From a checkpoint of a small segmentation model.
Model: 2.03M parameters, 48-pixel images, arch poolformer, norm layernorm, activation gelu, moe expert_choice, num experts 32, depths [4, 4].
Training: soap at rate 0.0021, 6600 steps, held-out accuracy 92%.
Data: trained on seven-segment displays showing three digits, 97500 training examples, 8.7 epochs.
Rows from block 4 of a small segmentation model, named by matrix and row number. Rows with one number belong to one neuron. Each number is 128 + 24 x the weight over its row's rms, rounded and kept within 0 to 255. All counts start at 0. Numbers have three digits each.
After each neuron's rows are labels from the 100 images, of 14976, where the neuron reaches its highest value: "strongest on" is what is common among them. Only what is clearly more common there than usual is listed. The data: seven-segment displays showing three digits.
# fc1: MLP up (model.blocks.4.mlp.fc1.weight, 576x192), inputs 128-191
# fc2: MLP down (model.blocks.4.mlp.fc2.weight, 192x576, transposed), outputs 128-191

fc1.105:155167159125138108132131109107143114149136126119174106148103156085117153155132131120149077144121100143113110065098112150148125106140090114087136124143132147121152152118115114162161176139127127
fc2.105:102119126169116163160134133136133149176112152146131127121123152088142115139144118134150119119124117115144011147093071099129107136126131133120152125079107124145139132122132117103155124162042138
strongest on: glare; green glow; second digit: 3

fc1.378:108111131148142098136153149105134148163139126071162159105134100120091135139115156152134128163125067115147141114117122109110139133114142137121145120134119081151160177147146126167148139202115133
fc2.378:124142153096074138110116106138142135106178136147160125105127128161136130074131124098153069102122165123061139123125106142111122147142109130132092098093150102116137116134121144139130127064093132
strongest on: blue glow

fc1.495:128179143106099180100151122122097141149082123143132125121127128120144147107098104115115144185125167108132140124146158131095152088116133126177066153127161142134117120099155150124110134140122128
fc2.495:131119114154126116130108168120115117116103127132137126143135138143146087128099185085099141088109108129157142134108147115141167144146144116133039144137130125121151144123121179135179125115041117
strongest on: first digit: 3

fc1.468:112159167061135159137130137125147146103101123145113114103135120113132113123166150130078118085090190142148210114111147096118107091108122126164124140112124142156113150090170150095118142191121134
fc2.468:096146151162107132120096138115103149119130123119139130155130145169088101121120166092152125127127097146132131109129128191118127156154124111112065104142106135157148104115130190149168125069076130
strongest on: first digit: 1; amber glow

fc1.97:133115126131146056181125141111124144136149106085140150137121131138130142129146120156106113110151133131116124124143133154159124153123139119137147148112099131086143130178110090153139100078107118
fc2.97:120189121121081146099110146140082129124124138108127119104111134123150118151123132141146125174155091139159137111103126108104114147137114137136158094098120127099113157136125124149192147089053121
strongest on: dark on pale; third digit: 5

fc1.524:113114109094163192146117130100104145120105110131173111112125128129161122107131107145123101116102160108124176143138129119108152123124088171157093135080138164130143124116127134140069097168000119
fc2.524:089147104103103154131111131111104102114135135119142132128129197155115111115116113141167121140088072127127148128131138131124128145129093129124068117110114131137148156132136185156123143026119105
strongest on: white glow

fc1.228:135138109110155120153156162103113100164142142117138165151098119131077133139139080146184119163123118134101136123140152158136157132121140137134123128135175107105185151150097116178091134070142113
fc2.228:115125127136184139110120141120127133133157139138141119127126123123132144138134165161143133130117112113182162139112139124120158152148141133152145147115148123118129104111139129142180118095046139
strongest on: red glow

fc1.301:173156118110137120146120131126082091130119119104131116174113137167131125124124076114154144164131173159114108129147144174148137135133125143094091125112173120099152125158106090167096117048137124
fc2.301:143097146137137096141125137125094147145109143150128133051129152132122139144127190149124145136125113129172160133137127100136139139139160144131196151125134112117114145141124066117100133117157135
strongest on: glare; blue glow

fc1.144:142142134127115136096127118151097112122131123121184119147123137149091106120139082120188140154130155126115158118130133136140129137076113130131109114114132126113134127122141151150111147092180114
fc2.144:122094133138171109152136136110135143148102159130144146097131168170128123109155149169168136133112093115181070141151143135129156119113123120145172163118139102173126122109128120115076126157164141
strongest on: the digit 7; green glow; second digit: 1

fc1.328:129142099141133120116105122161175142082108113128130117133173137097125124121147135101151102066122133156149096134113148156136127101134135104110149117148111156149104106151102156159155142098082143
fc2.328:129102128071144176113132118140119160117093143111137119107126103139130111128128159139148101094128139141127034119136091115151153074111114128110151139136114130133150158136152148117042118166134141
strongest on: the digit 7; red glow; first digit: 7; first digit: 1

fc1.371:095121086116133136141129128169110105121103154082123135141135127128123177141116087130171141164122114142180052121143126140089111127092140107148114090121165136143148084169135156146096148167124138
fc2.371:138118121101156106164122132110116161123124144131137114163126130161117153142129076147138099159109176130150116129106133087107168152130122114129133127126150149133115115121121147113145125144077119
strongest on: the digit 4; blue glow; first digit: 4; third digit: 4

fc1.109:095153118167121147161127137147141156134126148114122148098107094097133136115164149176104143116161121110148110167107147151147096086157140136122124125135130136137130135133131141149126182058128154
fc2.109:140088149095093130081118081130160123098115153125139117146132108130120135139087167098073129134083180127084161121094117103131138156128141125136160122122123138114091214112127125082083135154149122
strongest on: green glow

fc1.239:154112131102099131113122122155142156129092137161086098150145144165143109106146092155108120173125109127139180107116114149114132104092109156132138119118091112114098160125101128128112117110028138
fc2.239:098102096095128123122144129119144146171134131138118127114128140156159119118093111152130121177146114138141020127118101092123133121143142131150125127097069140145126121125119180130156123155129144
strongest on: first digit: 1

fc1.191:129137100120143119134161138096124120121116130137150160129117094144103120117148095130138107172089184128090126110143190155128141127074133138157119154144172114126164154122106118136101136081137127
fc2.191:123110118133134140127138127128110146101158124147130125130139116131128134135099207120080118072123094117138129127097139128130178148164123129166133158141115114112153129116120121120202129064022125
strongest on: red glow

fc1.5:102139116130137096121147113172127122091141123139159140146141149139158158134122117126114138077119125141127127140102131132131118110087124143137135154113130113111141128127102107081136161106028163
fc2.5:104122126130120120113144095126123135093177145127131143114137126141106136117133116143177140144097117120127083113089153133147135098086116136111149092119132129116116120125109139137091131075148108
strongest on: white glow

fc1.132:104123111089128150120148125126110117089149108138166110127129111146141122115142082127129123074100187143133179140117131155133132118088114129128106157080122137129152138113117127102088151073000156
fc2.132:084108128169121139106135113106118123117144144118125137103141138145126119117148175141192152146094060122125069118129159136145133157095120118115132086124106118152121109132108151154062144043155128
strongest on: amber glow

fc1.148:103166111136140137165121139149114133159163149133115099123089128164118166105136105146081151131120101127107140146120139132151139102126115156161130127188114072139140149133152119119090143129154139
fc2.148:123175123139117089149135097133147093159165154125127144123126182134105152165104181151084142158135145124174119129145125150097173131153143116139107157107110129138133140113129112139136141115118132
strongest on: red glow; amber glow

fc1.103:128115111131141168159141139108143135140086159105158106101129148141138130098108102127122114156128109122149078138146152111119127128117095097134105119125112155127145092096106131138058131088182104
fc2.103:135105111114153119148112138125115134107107138147121128140106157168138135153150244136079133068113170131158151126141126128144134133107148120137108163153139126111122147125134124142140136179112111
strongest on: first digit: 3

fc1.11:136108181138138158086137105147113125114145111113191128131130156149110097106134083102148142116128107135124133106117134126112126104091107116120113114091138138131094126114158138160127112106116133
fc2.11:121114129065128098131141132122144122124120156118142129111125149160115148103139180139120105113123108123153037130135138144116135093125134125172155135129124126174129124136129143115085122165169133
strongest on: red glow

fc1.545:118135135151127119096125122132133100105117157106199134114116144097155123135126136117079074167117102142154151101108113113149117124212112135093139122154130138120141143131118154149137165127109109
fc2.545:116117119177120139130123090135140138177110147133135140087119173087105126127137129118122127126144098131128007138090115093128110126111131142112114134099106121139137125134122162133174112191029118
strongest on: third digit: 1

fc1.449:135156108106156159140138159126090128131144148129143133142112139132148126115100072120151141155135108139119091130167182133116150128112127125157081156117146110125131130131097128156080131082172111
fc2.449:142086115151169113141128156127136137117129137126141115109122144147140114139131208151098128145119155126196156134137153124111175150152157125123094190136120121104135136117129125113173137135070139
strongest on: first digit: 3

fc1.319:164141109123093124098105122160142149121079129106081120146135140127129108124155137108147138125153123156123117097128131145110112108116118131100144098128116151124122091150088128173139100129095119
fc2.319:128127116120135172129111109142075174098125113133114124134114123102150146120062140130186120110142137131149062136117119126133114107141116132125143159129096139115121140113143136100149114213097154
strongest on: the digit 1; first digit: 1; third digit: 1

fc1.284:140125121114096117143123134098114118157110119127119135141106140107095149133155113118150121126136089147114107114114129161136132147141118126135149122146141122118129150141124090125097129138191119
fc2.284:128137117156190112168130147131130135132122149132116128123125153105110125132122149160102142164112126114169150144130123088137162100141155127141171163108098110148127125126155064077103151098114131
strongest on: the digit 3; blue glow; first digit: 3

fc1.58:154124076126091107110093122126160120053113108125145157131155120098111096163131154119127097099112135146113126129122152118149115094151120123134155105140134168121155138136112104113100117144082124
fc2.58:114154158140141136142134134126131136139056130131137124096143132068129150131142155123091133116101156138160081129127147124101140147119133093146166127130130122156116161145144162095108116183000122
strongest on: green glow

fc1.19:157139142147109143108130109152108099129128107125160092140123159150108121113110072113189132136148140139112101114140138164133127135123111128116086111109149138117105132133113129154106129091181119
fc2.19:135082148119138083144135131122122139126099163131138139068123155117116125114120173146113137130120124116213090134149127078128149097135134135140189168127111111142130148114133098109082128152145131
strongest on: first digit: 8

fc1.20:100149096110157113184138142156127130130130139123065146129142172122106131139127050141088124168111114128130143110173109127121144154165114116108120162123133116129148080135144115130129131139090097
fc2.20:117130096160118108130144135139105142124135149136128137096114122101124118175102112118161133124128137137114077126127129112102130137134123129170134125103146129146124131118127132152195114126060113
strongest on: blue glow

fc1.303:124130110099180120131179098181136154139125125121149073117118172151142147166138088086083104093114123152124107144124143128161163143132109092158126150120178114115143112135106105123135164121073135
fc2.303:114138118128126118110147107126105123094147158131136133114133129169106131142121055151147101105153162130138099129092110097138117102130133119120166110122128146106107085127132144103114131119181120
strongest on: amber glow

fc1.478:115110132159149154138142142100148110116083113114137129116143138137165092116170123115085139184118142146127100107137173122124113102152139112123140136112138155130143127153141156179114088147106150
fc2.478:121130112076114121123125102129090158083102110129110119146119129092113082123106126141116112097133149159090141126161116143147113153110141122113156127136118121136138087128138118155127111141152146
strongest on: dark on pale

fc1.123:119166137141148087087127160125150100112122121112182150111143113098098121113143113138142074162121101129117099115130168124144152110109108111106125129166113123136133134149104103128115138048159088
fc2.123:139104111138153154111125152134141122110082147124144138147131156106159125137196172098115106122146109113137132143128116148132135144153134147091128135116104132101146113124123123103116122243027116
strongest on: dark on pale

fc1.438:146122147152150118100152055149154129144126146106115113123142131108116124097148105111168120109142113119115100119124138136143122143166119086109129120078106144135119130103105158129162170080115140
fc2.438:124135121073187145132178090139169131100100149109127118136120116159160128139145096115170144139146166122095063123137131091125167065130119133146156115116131143148128150136122140135080107133181133
strongest on: dark on pale

fc1.153:158109171136091109138137139114130119138159124095116110146130177126107144096167117164121095127146137142115115100122125092156105100151156126163151100102079161150095129132124118114152131115088119
fc2.153:109132113103145139119122148117135121099057160123120120093138178104133124145176185150067146155152128129150083135142117128140155140145130108134139127136080125136115130138113090100104121170042124
strongest on: amber glow

fc1.402:125154093090136141142111113162137117098100128094137096114152119135117131121137104091135129079124141159156068129131130143125120133154151092132135109118141189160116060129108144150138159081105156
fc2.402:129112104108138136088103084128088140089081124123144112132118111109125126150119150119129097105118132135171087116164096116124113122109114109110138136121112151141119102131131179111061128152088147
strongest on: glare; the digit 7; green glow; first digit: 1

fc1.326:164147125106090128157109133123091119138126128106131113163145144137115117123118142113169148159142136169121109139143141179134121140124152150105112138137179117100148125139110108136106119105181120
fc2.326:126099118112180112106134150139073138115103152144110117072133113090148142121132160158134156132129115124153145122162114115156125092117155129138164125124127113123108125137125075097098120106129126
strongest on: blue glow

fc1.39:164134142178143119090103118130133132132114116114153108144131142093165092141139131093123097153130106150108169102095112159128138116159077124092151099149128127114144133133082116165117116132151113
fc2.39:101114125149135181141141104133150176150115154156126124121125165101155114116130126138123133105133110122134000140065113100120135114112129130117149120085115122122147136125127154145174114158049137
strongest on: red glow; first digit: 1

fc1.458:106125134106145125153125123135102140113130136140132154100141138102140151118138144114073143123131148109179123129132106107125137074134120143134149142147114139130140135141176146092162108255140119
fc2.458:133185115117093125148108136118142132165132118119135132131128180127058107104116095112110089097169110123105156103122134176147092128142102139066064119129118130127162105137121162135160102109080110
strongest on: dark on pale

fc1.508:143159164127125111074102107125141101095103123132131124128142116096129081137129157088122110094113146139112128072102124146136098087132104144108155095127137143124154120117119145127139138161090123
fc2.508:124146121137149189110105139136071164086124144148130131118133164074171127096129158137156126085123114136156091144097095139119132095147112145089128120109111125125161132114126153112154119202031120
strongest on: the digit 1; first digit: 1

fc1.118:099105175140157110144114096129143129137068153158123124137129103150112130134147152117132135129117067113130091140123159107116127135149150099163125122124100141128132145123162142139123127133132113
fc2.118:123115136108177146165136108133140156091089133123121135143132103105151131124132183131118120115161182120123119137128111131138154103143130137172128148134162148160133115127129105132069117085187128
strongest on: white glow

fc1.520:123097113125218137153143121149103129134115140096167120123107116133137108147160124062130125147160132120123154133144126141129176129140112106129119114100140128118153151151128121177105105154124123
fc2.520:133134124111133112154142064138124105125096153140151134103129115158150121136124141112155099074132123142131109128107134106129113109137140143089186162108132121087136103118126106195184133091109118
strongest on: the digit 2

fc1.550:121135083099093136137097104153138136134067124108101107129141134147131102122147114118128157175129170140141082094133123120125122110108124151118108118104148154128124078121109152152106139074120134
fc2.550:159120087105144151084113142129052145109119101150110126161119116077161132114090179150179113082117099125153108135116129135118088125120133123100133157114137140106134161125124148117122117208084144
strongest on: the digit 1; first digit: 1; second digit: 1

fc1.369:115105098099134117164118136131106141146150138116095151105138129101131149126121121116084113111141117123153144118130113108113119115144116141139144152139089131117136111130178154098155093244173110
fc2.369:160161133152071131112128145129154123154123119132123124125123124139096106122121061116152105126147142119079146113131154160135119139138096128102084124136139120127125120130139155138190112139047122
strongest on: amber glow

fc1.75:110116127122127120167159114108138094135126132081158140118122129123101141099173158147142132140167075120132104113109160089154140118096116088117144132142099117143110122100132127132169133109121130
fc2.75:126134102146157167143123159135168124112073129119124119123131135097151126129187202107094125136126149126171104136095113160124132149165135105130129113148123136095119142119123107115132101222014117
strongest on: dark on pale

fc1.266:128184155126134186094128120123100138135077134149112096130126134149188142114111101112097144168124147118145106127156162118099152118136138149179079134111129153157084131114159137114106104133106124
fc2.266:119130134150108107128107166112119138106113121112134118153126136128143088126083214100061137127103139148187153128114138099113158161152146125150054152134092135136134133119135159122174141094051124
strongest on: first digit: 3; blue glow; first digit: 5

fc1.334:099091148166138150110160112108120130139173129122128141103134130108129155106140121157098134128149084108152174134126146084124123115095139105148163128131123084134124101150128149138100109164181145
fc2.334:152118121115125116178139110129172084138137149136122138137124166141128135095129201107154134150152132154076139116127145214100123138149124083126084130136183141138127094128106105149161122134088108
strongest on: third digit: 1

fc1.517:155149108112152132153123130128097091136121135114121111149112133173141125127111104094141145169120145139129105126155149143128139148132129134113089120118155137107152105144124121168091137062123106
fc2.517:147107136153116075159131158117099131127095144146125127068126140131122131141141171153068109106131133125156174148136134143143120143119149137125182171145142119125141134147121080138115131112178134
strongest on: first digit: 9

fc1.448:123138077148128159110107113145117145108087129106123107112157138132148120115140099106135149120135139168141063135151137144132123144135152089125132123107144155123096080146115161172091150049102136
fc2.448:135125104096149157072135097127079134107102118149120119152111086079151112143090177141175107075127150132122122128140132150109080110128118120110133137113119137106118118125121173107135126173122136
strongest on: the digit 1; white glow

fc1.258:162126149118112115106132140114148134147113128126132141127132132132149101135144107134096128180120089133077160125094144130148116122211112140105128105120111128135115131130116134122116132104086111
fc2.258:115125098145135119146126108122113132117132166132118134097115130128114110114092122113177138157129146140144032128140112099126115096135142136136139110113130121135113124119132141156188133137121129
strongest on: blue glow; green glow

fc1.29:127133111137138073179108138140117167122151126089179140133135115152162142116161122178089128105147101147139121112102122125167106138142149094116149158089091169102116116170122100146123109084101118
fc2.29:118156113163127145142121096137106144128113132121127128086122135124129116158115174126146138146145096132095073111091109117119150138131128141136118127118111134124132183137106122141174138133012116
strongest on: third digit: 1; red glow; amber glow

fc1.200:109124076123159157169115106150144122110051146108122116106143127153095132126183098109098126203069151130143091126114162150150141125173141082127130108132156120124162118146133124138087120102101135
fc2.200:058136157059152152141108123140113119108086113139129155124118142144157136148121145139117091094131131148105068126109103129124141150151128137123151124098127142151116105115134126151114112074132151
strongest on: blue glow; white glow

fc1.332:141094112082165164128160136117131156131121111111126118097155147116139133125152103107092102105135187134121165131108158093150111125126132105164131133116107142110130130117134132140132156097034147
fc2.332:104158080136150142111140130104097124094130167140121128151127119156116093096120118106179145107138099140142118118116149166121104102139118120116099114128152141151109146122143157141104138117187114
strongest on: white glow

fc1.100:113128135168126089148130136133144164124148112090146144133130144120141160133145119172074099103149110156143141132114151108162114146140131105122138131126100141122125131189111105154146111101137126
fc2.100:102161125123087132134118092138106132151095145118125120090115140114123131153113118137122144150152084143122033127106130129127115136130124123154127117134119118150109170147118143116164119185000121
strongest on: amber glow

fc1.275:129100136143093104072138127152135135143090121125103099138151142168165152118157114161096137112135142124137121103074163126128102100076145126105116095094116133127110128127103156124095169083060116
fc2.275:108105084128125144129155141113118143137171157131124121107129135112140126115128165163155129133135125116127020119100135117129119129117148133116130117090106138111128122135109164135146121175123141
strongest on: third digit: 1; third digit: 7

fc1.82:107052149192162100121110149113146121108114112143127125134160126171107141122137127113168132144101051120113090139129094124110164165121138101134127106108120152146141138133133128154125125172128111
fc2.82:130089130042132145140140125141179155105107130130130147112138102103202149083120150094121148115114172132079170143143097079119099138130132137152137106134124135125109148127115100140123131097138150
strongest on: green glow

fc1.552:157148106152107124106098108155143133132087122118114113127129163116133102135166089097148131135140116158102115105120126158130130112130091130101137126128138157122129093137084099163136124082125104
fc2.552:119106114144116186104110109138116195111132135126126133108123137099134152107058131136159125113147129134149029140108105118134139104123118132138125158123100143158111137112143138106166105172097140
strongest on: glare; dark on pale

fc1.60:137132149105090132111120105123125138115112126122077108150127140128103102136139138125140130144153127147130102080118116151128096115124111141115125118134134135115124073102125123148160105118095133
fc2.60:135127105124136158119111123134063152134126118131106129140125114074171153127084152156177122122139093126175087145094129124133100111133127124112135149111114138107136156126137119107147109230050143
strongest on: the digit 1; green glow; first digit: 1; second digit: 1

fc1.379:110138106162124102189117123149119154103108149118110150122167158113126121130132082153098145180125092134132147117128130140125129157199142109113151136127120110117114098154143091153113135119112099
fc2.379:097112107156108122136125116134119145144106148122136124086111134100123120170100156100181140149117123132099041138116126109116101137121122128145121142116137124143121143130124131139200116143051133
strongest on: blue glow; red glow

fc1.121:120140151184139093101109137118116130134108152106167130141136147110175120129134130146055124166116112145145135087115126122117109137160139125072136114141115149119153137143132115137108144114110124
fc2.121:127120102161120148137130083121130151150119141135135134102118165093096115122123179157152131165143122124101035137097106097137118174112108137129119126114101120121143154137113153164157118156042134
strongest on: the digit 1; third digit: 1; green glow

fc1.15:124132153146109140133143120109158175141095148125097139115155098108128135160139186147109117124152166116119140125100117108144083107126116150177174129148097127123123115088151147109139108210124136
fc2.15:159156112105086096152123110131123137193147140142125131160112109156126077103058079111129160091109098142100152121100101167131150175127114113111123140139129149089115129129152190166184107113099123
strongest on: decimal point

fc1.437:146122157131122138149159144135120115166168141108130088099088164134103191076145120166122120140141115143115118112119139066169120106140136131160124128135123119152098110099116136122118159146116136
fc2.437:130117094127137139132129152121158102102097153122123127110121168091118122164142176141066143132142172129160105145132115120119157138141127101123143122136093134136131146129115111136105109191065120
strongest on: dark on pale

fc1.315:129198138121109159083125128139117126133100131167116108125127125147178139107101096123106142160112139120138102115155165122116139125116127134186069127119140136149089136112154137120108130113122121
fc2.315:112118126168108111127113170113129133113110118117128123151126131124140092116111237090065153141109137145176131128123150105115158159147153124137058155135099131145123125115135154118160138093057134
strongest on: the digit 3; first digit: 3

fc1.242:140154127120111129132114161118108120145119090142114161127127125124150091098111121161120167160135124104096095124127131153122109168148141177099136150132119148098137090111139081112114117102012113
fc2.242:112109101149087110158131138122132123095142127140126131117120112115135139093112089142223135135147135127099162132144121122109136075133118136124178127109145124138115081107117127123127109096159131
strongest on: amber glow; red glow

fc1.221:118116109130131131116142129132108109118135111140190142135142131136144130121143123120113150095123154115111133133134152142114121093089147143122129149095120141111169134121115090117073148111028141
fc2.221:127147117149126124132127119117121120103138146121122145113136137136108134092160187136170144125086098110120054117097157099132140120079135132116153102117125128107127112127103139153092149047128114
strongest on: green glow; red glow

fc1.413:128107121086143117117123128176144109106091118127119141142138119099138136128129096111178153105153109115165070120139129164130136124117133128119143119119112156163114073144115117146146163079081105
fc2.413:129123116119137133120103110118158162106083132119121133099125118120157136128138052107150097098138105140136073115141089126099152092144118129127146150118099155156120115132133155137077121154104152
strongest on: green glow; glare; first digit: 4

fc1.486:181161118085130142160108141113090127122132119106148101154101167155163127123111095090115149159122167153118074133155139144132147118140108151087106135114155132125138120140129078152114128142100129
fc2.486:132149106157143089120140178120052121114126130125128121088122128068110126135136151184102117058137105139147162112142113107166132123117157117143174107138089112132158137134132077099101138106173134
strongest on: glare; red glow

fc1.380:128168142116114185108141112136122130132096128153127092138132125148146129110107125127124135154125138118147098132143160092118133116154127139165099115108122148145090117101179139111105129114126146
fc2.380:118126126166128092139111155111117151127130121117122127140129152127144113131100228113073150133087144151204157129129137072108137168141127126150064177141108136152130132124155161119160136116072127
strongest on: first digit: 3

fc1.54:139114149142088122095153116113129140170099144126128133148125140150140088096132096158133133229125092100145124098107116145125123133150088167099136113133106121103122119131110107147124113156072085
fc2.54:115126097122104140176107124118136185169124132140122137114122147101122148127104132163149129154163125111153019125110144094116133115129136136137145154096113137120137157131109144138181110174063137
strongest on: the digit 1; green glow; blue glow; first digit: 1

fc1.261:115115111075170133141122099167152124092114116096111108106139117118119119139118136055140119075143089158151142107131111117088129107178140122132133110101164178141106118134153137147141115172098130
fc2.261:094137111133158112100119091134117103107095135135131138132113135139158133149114154078141110120120151150164097127129111127099161129127135136115120148121077136149113147134144202128112116122053114
strongest on: glare; dark on pale

fc1.469:103110137165105117115135116123169150123130140121123146085137085113126139131140183184131118084149096128134171111095129090141108124099133120134195135152094098144101117116119134105163112165182151
fc2.469:143150148138132129136143115139162109141105143130110139128114146170128078099111134075183133170136132151079082111109129160108180147140123107115073122157133107098106112140129141179126119127082136
strongest on: third digit: 1

fc1.288:132184154072107163096141109145107128121134129159161110136131113119135136119109081101125119129128185114127164123139147137117135086133131126162076127121133159161090138097163160108116155131110140
fc2.288:110119131158115111107097135105103109116130136122129120151135140136116117139090175104102124135139092145182136120129147130121156146133130114131067129137106134161127117126124179114151128103078128
strongest on: first digit: 3